Weights of a small audio frame classifier.
Model: log mel input, arch crnn, norm batchnorm, activation silu, depths [1, 2, 1], widths [96, 96, 96], rnn lstm.
Training: muon at rate 0.0038, 4100 steps, batches of 64, held-out accuracy 98%.
Data: 78125 training examples, 3.4 epochs.
Rows from block 2 of a small audio frame classifier, named by matrix and row number. Each number is 500 + 40 x the weight over its row's rms, rounded and kept within 0 to 999. All counts start at 0. Numbers have three digits each.
After each channel's rows are labels from the 100 clips, of 14976, where the channel reaches its highest value: "strongest on" is what is common among them. Only what is clearly more common there than usual is listed. The data: single English nouns, adjectives and verbs, spoken by a formant synthesiser in many voices. In brackets: how many of the 100.
# conv: width-3 conv (model.blocks.2.conv.weight, 96x96x3, each kernel summed), inputs 0-95

conv.25:494508525558538511466512514459491516454495477538483553508491508502562561471503507548486456533583491468484491528467525486477501528542462511535556595429485502542488519464478466464513441450459581530438496492429528467533504480540492503452469431527530472448490479469481452464508361425486538587
strongest on: /d/ (55); /ɔ/ (31); /g/ (28)

conv.18:550492525513488465496499483585508468527563538482466501435535515499511479447523495505531453537567516444510525476497486517527418424518549558494454504472459500518462519482559498559508483574525478470540511431400451504523410461514521451443458462460531542522518459503582475537554548498586521516
strongest on: /g/ (65); /ɝ/ (42); word: girl (31); word: green (27)

conv.28:454501476481520489491517490529509492476521495593488469532514435483514623540510523482470546538532458509513433549499542461521504510499494584519453539459488550530570574468509547466489631451480525572560492486507458446532506472471520559545459507497454506427463460511544484468520455486500555479
strongest on: /ɔ/ (70); /w/ (46)

conv.76:425573459520485482520503453603536479524500448478490515451395510502544507532493445464485503465548475486406476425542510558520501526459531509441449471543487427466480533529447489535561453408489474480557505548499497511484503455548538484519529483530531521436517513472483463423511465480509515445
strongest on: /k/ (100); /ɑ/ (34)

conv.67:468560521545551488457488459494510518511497489455480526460450532482501462489441497537495501425444441470439470489509477509485511478426385467626540542504486483552492552557483480461581398473522512420523460531491493518459550532543514524513475470496501543493430470541483479503475514502475473436
strongest on: voice: child-like voice (61); /w/ (27)

conv.1:531504515493483494473501477504502558495484472433471440482488535478516389443494498501458419432491531522494488423505491454446528528529514539556429513519512440551546472471466475429456479456508510431538538419520579441512515465521502577576522455465465520487528526515476508449441499568501445501
strongest on: /t/ (86); /ɑ/ (28); clipping (25)

conv.57:426513484541383494478546552555555520537549442523447423498473484529502512487496403475463446480511438491538563462531480503508481542483458512432522495441504516486527514499470490477506579454495451544496492438479423532557491491491576499515526472513487491512541441485526566484524455546485548426
strongest on: /ɔ/ (77)

conv.75:492535478418513478515532531482528477503420466548516460503549514456498478506549502490527512498490538535458539514487554505489514483508510478590482451467468499452517438405511521521438551540394556471456483529497479465508474527490489537489545506434443439431462443449464424485564426528428524526
strongest on: clipping (41)

conv.37:484512471413489478514503510487446484489482479455519453610393553425545466556444510575552458486514485515516479500517541525563464486445452463443524465506464541551502423432515543470515494584483502471510515464474518494515457468444532518498528530516519570507459477513414464466540502542492468521
strongest on: voice: child-like voice (52); clipping (50); /ɑ/ (26)

conv.21:525469506514516500436498481436478550501565496443435475529488552485513449513477499489602497485501527531551486529480477492428539506531521517457549513554511569515490406443516567503535550467527518501484534533525477481593396495475576469475532463512503558497442517513560423527451520449520535533
strongest on: /t/ (75); rumble (47); clipping (31)

conv.30:559567435517478450537538455587547531481504368484499531486514526504499557471520466452461520429484504551519543463481491528485511504478464452558457524478495475458457517444514500418555440500499469473535504491525448462478488480558482525444494542551484513470536455459463482596427546532527525522
strongest on: /ɝ/ (51); /k/ (42); clipping (36)

conv.19:535466598493464504464520542509522485543521461519484517485516534502535483463473529461568455501380588465491461534479438438526594478461500485548474513480557445561453521488550480434490495527490479466573488499504556524530485518486445518498513544511609470464475526540543446447514506529481465462
strongest on: /k/ (94); clipping (29)

conv.61:499528414511509501459499523526551531521526449503467569563419614520415485498465472473547585520516468545527453519436529509498480455498533525503499514451457514490556448488502528494504461487492493558407460501499437569528468418501498526460438462540434487521557476492486477493495509550535455473
strongest on: /ɹ/ (60); /ɝ/ (52)

conv.33:430501473469416437488468544474516504521487452546507465523430477363524466558486521478511510519490426501452446443482460494517529454497466487530548491462520469563464461462486502510535529544534477487478538496487501540511480491476476495558477519540449564587430543554558480407518495544514548516
strongest on: clipping (70)

conv.34:536508455505446515533510503509526491484535462512429423454434518448596474465462444472478511477495514501457486429503476562505487518466476520492470507549480439581528508473468526482553606503422455519510492487516500509485424490423464483590570463549514494473499507525487500459440487539441568461
strongest on: white noise (31); /ɑ/ (26)

conv.36:457469485530483499501592499499454494508533554575591508498488465505484519458467517458541516556466498494483508526555484529521456526615601490527488548470470471501466518487442524539491500542432516525456469464553508461516537475487452513555606613431477488466529457501532475545518503489498483532
strongest on: /t/ (78); rumble (35); clipping (25)

conv.86:530426460499485511485513439449518491445515510466502508526490593422522549533535470485582562509448494470525494522540491536444492492523439556558586496491571530450469472483496530483466514450505515539369503456529444469502557465477456499421480433490484513484520518553474523496490488501528455441
strongest on: reverberation (70); /ɝ/ (55); /k/ (39); clipping (27)

conv.79:533484584554458470532465506490561522471536536483444557505471493404515525477525499512478524470499563463528464538535469510412520507490491560502556528499582446556472452569477514523502482527489529494512526526505474483472525480484511499558505527475390499423447481420578500588474534466556495531
strongest on: /p/ (51); clipping (32)

conv.4:438502551492414504483513500487469501502536446517436481494529479489501493549495469519491423496523551529458500480523512460457493432504579514557451494514489501500514497438436442435497452467537453386493575468483498480491579522562507544485409540442580466497498496590450482511494540485495479520
strongest on: /s/ (51); clipping (39)

conv.66:516505482494469476477475512502447478499581499476458488417515583485504506430512470477493525440493487463389492475463513504492455526546561514526442479462506451504452511452504445502515474421583511506567519587475401456512464544518553495476528517586572500515462499527486536522568492531458487484
strongest on: /t/ (56); voice: child-like voice (56); /s/ (50); /ɔ/ (38)

conv.94:498522527454537446500478459484444514530580525437445508461498567516456412476633507554525517484514546504523481476487491504536457464479479500511493480443517541538513531548589550552480538539504410479513482558523529569530457539448528447590482449515485496461486477494469470517485525437486496525
strongest on: reverberation (91); /ɝ/ (55); muffled (low-pass) (33); mains hum (32)

conv.54:525500536531513505506472437535362519539530505488512400406512534473510447447544446510448443470454475462521564472503563543493502507527523554488471537500435471495535530471540497483469519432498480438582506488466483528472474533488449504461494428570528504558512491461456484477435488485487487455
strongest on: /s/ (45); clipping (29); /æ/ (29); /ŋ/ (26)

conv.80:459509506460446473517535533504550474475490440501482493570469536517508570487474493525527512509488543505518545408440454497455492514448525422509459505516477525476465489543424548503505554508540421500558557526442536475511545528466457383562506499527501506512492468543372494476546480543504543455
strongest on: /s/ (78); /ɔ/ (33); /f/ (25)

conv.51:517465480477545517421457505529506483459478407449504498484489485479441541552490461514505529512466575470542468580487466567420491530485416503441494515494538525437496432451584474506466450428501559526499493524561546510532557487536457478464469459502437515553451447485542545503471486508471511446
strongest on: /p/ (46); clipping (32)

conv.93:498492487478514560482551531508495505489592421555469504528529495522475553433550529475491530454430561465437541508398466469502555459471440533477485510482454525526453534577520455526528473460473493464556488507525498472554536522456472517487588525486511511458529508548483469442514563456464412549
strongest on: /d/ (48); /z/ (38)

conv.2:513494497465472470459538487485568511479573564560483573485469525460551495459534552532526493535433510464471466536494537487553454560376512464535475540500529491533551511441528518498467545496451542436541469517504463460542502494555484503527421544524472501400481580504449522477475498442468534523
strongest on: /t/ (83); rumble (58)

conv.9:501480491524474476483487510484530476483514472630506429489492542548419542473501500464565466592424461503581489540514466452502495521478566523492517477457491540494537501490537499505455553461508496590474462506555466497500458508396537563444470521561531518539494428491529553532507507487463499558
strongest on: clipping (70); /ɑ/ (38); /ɔ/ (37)

conv.59:567493522538494477540449429533434485554453490497519491522540433560536519430513468483533472450494502512537479555518541475492480570404465440404448464496478420549504538485480472422530563447552528541539492495504488506566488466536531521485496489496469507498525530514454500488433478421561483538
strongest on: /t/ (77); rumble (39)